config.yaml
horizontal_flip: false
norm: "rmsnorm"
loss: "cross_entropy"
adamw_weight_decay_other_params: 0.01
Rows from block 4 of a small image classifier, named by matrix and row number. Rows with one number belong to one neuron. Each number is 200 + 20 x the weight over its row's rms, rounded and kept within 0 to 999. All counts start at 0.
After each neuron's rows are labels from the 100 images, of 14976, where the neuron reaches its highest value: "top examples" is what is common among them. Only what is clearly more common there than usual is listed. The data: rendered scenes of coloured solids on a plain floor.
# fc1: MLP up (model.blocks.4.mlp.fc1.weight, 1152x192), inputs 0-95
# fc2: MLP down (model.blocks.4.mlp.fc2.weight, 192x1152, transposed), outputs 0-95

fc1.483,186,176,188,207,185,191,219,191,186,179,230,207,224,189,200,195,191,214,211,199,204,247,197,193,262,202,189,224,157,235,219,184,179,189,205,194,228,220,191,165,172,206,188,188,203,201,187,191,203,186,205,198,199,222,196,153,190,199,209,226,212,199,190,196,226,198,199,242,172,174,233,185,196,179,203,208,173,245,181,217,178,197,209,226,216,184,201,136,181,193,210,195,227,226,170,181
fc2.483,196,193,174,188,194,210,193,180,188,192,203,197,180,219,209,245,178,200,211,202,207,183,200,201,212,183,192,208,191,231,208,192,207,166,211,219,195,187,210,178,193,191,213,225,159,182,237,193,213,201,151,212,236,192,204,222,199,214,190,198,200,233,190,182,216,198,220,187,224,176,209,198,184,232,188,201,212,216,193,156,186,208,168,222,185,217,205,189,198,230,227,221,190,183,189,231
top examples: light from the right

fc1.597,183,213,188,199,217,235,196,210,210,219,220,219,187,235,230,212,205,169,191,197,197,194,184,198,216,169,184,192,186,187,193,189,145,214,225,183,226,205,193,163,244,157,243,203,181,241,182,188,219,158,222,158,190,211,221,190,204,231,244,181,197,192,203,192,198,195,220,186,162,179,196,212,194,203,204,185,164,186,203,193,202,224,203,230,183,207,199,211,205,222,176,214,217,233,229,198
fc2.597,180,196,220,194,216,199,181,185,214,198,195,177,183,192,172,200,175,193,219,213,196,209,204,176,218,199,222,215,181,182,192,175,243,204,204,198,220,185,190,202,196,230,201,200,237,191,187,186,211,205,213,218,232,207,127,198,213,190,218,204,209,208,207,217,199,165,208,206,194,202,208,217,201,187,203,197,185,197,174,191,183,183,214,184,201,193,229,217,170,211,209,216,164,206,175,165
top examples: torus; largest object: torus

fc1.513,212,200,152,201,199,206,177,207,231,174,199,192,202,195,203,177,185,238,185,198,190,216,205,182,187,225,204,199,188,190,224,214,216,230,179,188,227,213,183,243,206,217,184,241,218,161,214,197,226,173,194,187,198,189,207,215,174,198,190,203,188,219,194,189,234,201,176,183,215,268,224,184,206,216,190,177,182,208,193,193,192,183,193,156,192,259,204,207,235,198,175,197,190,171,194,157
fc2.513,202,214,154,253,212,195,202,183,210,183,179,186,206,218,195,187,180,247,188,172,207,228,225,171,206,209,198,215,185,204,166,208,206,185,202,179,190,202,157,245,207,208,176,230,204,197,211,165,217,165,199,165,232,216,216,180,180,199,186,212,179,218,198,189,231,222,240,190,187,183,205,219,201,214,190,193,199,218,205,186,192,178,168,186,237,192,205,208,237,172,183,187,165,194,221,219
top examples: light from the right; black object

fc1.210,195,198,205,175,191,201,206,194,226,238,193,220,237,219,181,185,200,201,212,235,163,220,197,185,198,206,169,220,207,226,183,175,229,166,181,237,199,201,177,207,206,194,190,205,219,204,196,194,192,209,144,169,188,211,223,227,181,228,156,210,218,249,209,199,188,181,191,209,176,189,233,199,203,172,213,194,206,185,249,199,182,188,251,228,195,201,224,187,185,223,229,199,225,209,197,232
fc2.210,213,196,214,236,160,204,193,204,200,216,160,201,213,217,195,193,200,201,187,192,183,178,179,164,195,194,191,203,219,171,172,220,207,211,200,160,174,199,224,223,215,223,215,206,212,206,230,210,174,195,207,206,244,188,214,209,200,178,208,214,222,176,191,223,232,209,177,178,232,221,204,190,193,185,228,230,208,186,212,214,173,188,200,232,209,230,213,194,182,171,186,170,195,183,152,198
top examples: bowl; largest object: bowl

fc1.57,186,174,207,176,207,195,223,170,199,195,185,225,199,164,159,172,186,222,207,191,192,173,182,177,234,193,214,172,216,191,183,193,164,186,194,215,227,219,194,180,228,229,208,189,197,194,152,180,200,215,187,182,177,178,213,191,243,233,207,197,239,128,199,209,180,208,215,171,205,181,211,218,179,197,217,203,210,209,203,225,212,198,221,208,201,192,215,190,193,164,210,190,216,191,190,192
fc2.57,230,199,158,193,183,207,203,201,176,194,211,205,144,186,220,193,221,200,192,210,171,165,173,202,167,222,207,200,214,205,169,209,204,183,195,207,170,180,232,153,229,180,192,182,226,224,162,171,177,216,190,141,212,188,218,171,186,194,217,188,204,179,229,193,222,176,188,178,165,203,206,202,213,188,212,211,209,199,189,166,166,190,174,235,203,189,187,209,204,221,228,216,174,174,196,219
top examples: bowl; dome; sphere

fc1.467,214,221,154,190,217,177,190,208,197,201,225,176,234,230,199,200,199,233,210,185,205,208,219,160,182,173,206,174,187,195,187,207,210,260,194,207,186,197,181,198,256,228,190,191,193,214,202,198,255,224,213,183,224,194,209,177,194,214,229,171,190,172,216,198,172,218,213,188,194,162,215,219,209,185,183,168,187,167,239,202,177,199,165,202,198,211,169,231,222,210,200,192,184,204,154,193
fc2.467,185,179,199,184,205,206,196,205,189,216,206,221,203,200,238,211,191,216,191,190,186,208,231,224,205,205,215,190,207,214,190,197,201,223,169,214,217,207,228,196,210,193,201,200,224,232,206,225,218,223,199,179,196,206,189,236,207,188,200,212,195,199,167,190,222,203,196,170,190,196,217,184,219,197,148,154,193,168,225,225,213,189,216,191,184,208,213,220,205,209,204,223,218,172,189,211
top examples: torus; cube frame; chain link

fc1.682,186,213,205,222,197,194,187,178,204,189,219,209,196,234,208,253,211,210,215,207,215,200,182,189,180,181,174,222,186,224,167,210,222,259,178,211,222,185,179,175,213,215,188,161,217,178,201,203,180,192,194,185,215,196,175,201,214,207,199,211,200,198,218,184,205,156,155,174,207,222,164,183,225,204,171,205,173,207,187,204,206,240,199,170,195,207,177,215,217,173,171,177,189,182,171,181
fc2.682,195,174,165,211,212,197,211,174,173,211,189,179,208,230,212,183,206,240,210,182,212,238,187,232,201,200,226,209,222,229,184,199,188,206,159,187,193,183,191,224,191,243,184,208,206,224,211,149,232,224,171,205,155,187,199,221,204,170,186,194,204,149,152,180,215,209,192,203,209,183,210,186,183,180,208,213,193,204,208,200,200,195,199,210,183,219,243,199,214,181,186,211,221,168,185,198
top examples: dome

fc1.511,148,205,190,187,213,215,197,188,225,209,182,194,160,212,205,196,183,233,242,178,166,207,169,209,192,245,161,211,226,164,195,206,213,193,204,228,194,202,189,179,162,195,192,201,192,204,228,172,215,168,188,216,214,242,208,232,193,208,198,214,188,222,223,204,219,238,201,149,198,199,176,178,185,219,142,190,185,205,217,198,200,206,193,248,199,194,192,214,236,198,194,204,201,242,206,184
fc2.511,166,221,248,228,184,191,170,182,193,210,202,227,193,214,187,204,206,186,208,189,197,208,231,223,189,214,192,200,190,195,200,186,191,197,237,190,214,186,212,193,244,201,234,206,213,138,199,203,179,195,197,224,185,185,225,226,188,195,208,200,179,207,190,198,199,208,209,204,239,211,218,218,154,207,230,201,188,210,206,198,202,181,206,221,226,222,195,164,177,197,244,205,182,181,203,217
top examples: dome

fc1.739,159,171,240,168,183,207,189,204,207,207,241,195,237,217,183,172,174,205,168,207,221,224,217,221,219,185,185,195,182,195,180,188,181,210,234,208,228,195,156,195,227,192,164,183,212,204,190,189,182,191,225,177,179,175,206,188,192,195,230,196,181,214,213,209,171,208,222,174,188,193,223,175,231,208,187,209,208,240,205,157,200,222,161,183,200,204,216,193,213,194,229,189,174,223,230,164
fc2.739,198,214,209,203,161,188,204,197,188,215,232,216,181,207,196,184,214,220,227,183,219,212,185,216,214,213,194,185,197,198,163,184,180,209,182,217,176,227,182,200,225,215,178,182,193,196,211,190,181,186,196,173,185,182,189,170,213,175,182,219,217,176,167,216,235,189,219,149,244,207,219,195,190,229,211,195,207,195,222,149,207,215,211,195,193,227,239,202,172,197,197,220,186,206,187,214
top examples: dome

fc1.489,229,204,191,181,220,239,237,181,175,194,182,199,168,205,202,181,214,200,198,210,202,174,205,233,210,195,175,161,190,200,199,175,212,169,173,185,239,168,184,200,198,190,195,213,229,178,215,194,170,192,197,199,215,203,199,206,220,243,228,210,203,210,183,183,193,180,212,206,229,218,173,193,206,195,204,234,190,168,186,166,197,205,206,232,189,218,199,200,190,190,190,186,231,172,169,193
fc2.489,243,210,216,204,221,196,187,202,190,200,191,205,242,225,140,200,182,198,212,181,205,191,227,231,213,232,186,205,175,202,189,216,213,166,207,217,211,173,203,217,184,195,168,187,213,204,196,164,207,231,196,170,189,202,162,212,197,222,190,232,229,205,184,212,180,212,215,194,228,181,219,192,198,235,191,206,206,212,184,220,219,190,216,213,213,210,224,211,192,198,205,180,164,180,199,184
top examples: dome

fc1.539,228,199,201,226,236,167,199,195,185,207,173,237,169,213,201,191,208,192,185,190,202,165,213,192,222,212,194,202,194,186,202,189,202,167,175,196,199,235,205,199,155,208,184,209,202,166,237,206,188,180,214,193,200,197,207,180,181,211,220,220,174,158,188,230,189,203,176,190,206,180,219,192,193,176,219,219,187,184,193,218,179,217,232,194,176,188,216,163,234,201,211,196,215,163,174,166
fc2.539,201,201,221,185,183,170,213,183,164,204,195,166,220,195,231,220,231,230,194,188,215,162,200,194,197,180,207,265,180,226,175,190,186,171,234,235,197,208,169,181,184,200,219,200,189,217,205,214,247,167,184,207,188,199,195,185,211,190,199,206,225,180,199,208,214,217,216,188,213,200,187,202,250,210,199,228,191,210,204,195,217,212,212,209,177,201,211,221,223,197,210,194,191,192,188,210
top examples: light from the right; count: five; cone

fc1.649,217,227,165,204,183,224,195,182,195,205,190,249,205,185,183,208,214,194,200,171,165,193,209,185,201,228,191,214,236,199,192,184,214,185,225,192,218,220,187,196,206,207,219,212,191,228,210,191,215,209,173,161,179,213,158,191,239,188,192,187,211,201,199,207,189,205,224,181,197,219,209,231,213,190,189,211,171,226,175,195,214,170,215,220,226,204,188,230,179,181,201,207,223,223,208,199
fc2.649,219,207,162,201,199,205,202,187,186,197,224,204,187,223,185,201,202,190,200,192,176,194,192,234,146,219,173,205,189,196,192,200,190,172,213,216,186,200,213,179,222,201,231,190,221,205,175,172,179,204,191,180,235,202,197,176,217,177,204,227,242,173,219,243,233,191,189,195,204,229,211,233,162,198,228,252,192,180,171,193,181,209,219,232,181,163,218,200,164,225,190,229,226,177,175,160
top examples: bowl

fc1.343,219,200,183,224,185,212,246,207,175,189,210,216,215,225,169,179,207,206,207,211,216,195,206,240,199,189,198,198,201,233,168,165,188,186,223,191,162,212,241,206,227,239,200,228,218,142,205,210,191,190,228,213,178,229,191,209,182,134,180,176,221,202,199,211,219,215,184,188,194,200,189,222,193,197,228,171,188,177,180,156,176,210,188,216,201,211,179,234,171,211,190,175,234,220,195,197
fc2.343,235,210,207,222,205,201,204,207,184,190,181,224,205,188,190,185,195,210,210,224,173,225,173,201,213,196,218,153,201,214,175,253,203,209,174,210,217,189,195,169,219,218,205,206,195,192,225,210,188,192,201,196,206,207,198,201,195,193,191,209,204,215,204,218,204,237,201,188,197,181,221,206,245,232,216,219,184,185,229,232,177,169,194,218,228,225,194,211,224,232,218,186,171,222,184,237
top examples: light from the right

fc1.50,220,161,178,223,172,211,226,229,187,221,146,184,165,186,216,185,220,189,205,170,165,244,182,205,188,215,204,226,192,193,231,204,207,184,178,186,215,222,221,195,217,165,193,222,207,184,199,188,203,188,224,210,167,189,218,173,222,210,218,182,203,205,208,231,202,210,192,226,200,187,186,189,217,194,208,193,212,202,208,158,208,207,190,218,156,189,192,195,201,220,182,190,226,218,195,198
fc2.50,194,187,228,205,175,207,202,166,197,202,199,217,200,220,245,183,189,203,210,218,209,171,208,217,183,170,170,186,189,155,203,198,159,210,208,210,224,198,194,217,192,215,184,222,208,197,191,234,189,192,185,183,170,197,214,170,202,207,178,225,213,204,219,213,177,193,233,181,183,188,206,183,199,225,213,200,158,178,201,142,208,151,218,208,206,177,233,215,181,196,199,225,202,187,211,219
top examples: torus; capsule; chain link

fc1.598,212,197,207,210,178,192,201,208,213,224,215,206,217,193,234,216,224,216,200,196,170,178,163,170,195,191,219,214,203,220,203,177,205,169,213,173,214,208,189,205,209,178,237,197,179,181,246,170,210,190,178,203,238,201,184,216,194,208,212,207,209,206,190,167,183,194,203,206,178,178,218,223,203,206,214,221,172,173,208,221,179,208,149,199,204,157,175,189,194,215,199,189,221,215,174,230
fc2.598,187,182,239,210,203,229,211,182,184,204,212,209,181,189,205,209,194,234,185,207,211,183,232,184,248,204,208,176,179,188,186,205,223,166,213,187,201,235,200,192,162,204,189,186,238,223,210,208,192,194,220,191,192,189,167,216,216,242,192,180,222,179,175,244,181,186,232,185,199,181,216,218,215,220,170,175,190,175,237,206,227,174,200,193,200,184,216,217,172,201,189,205,195,191,195,189
top examples: torus; largest object: torus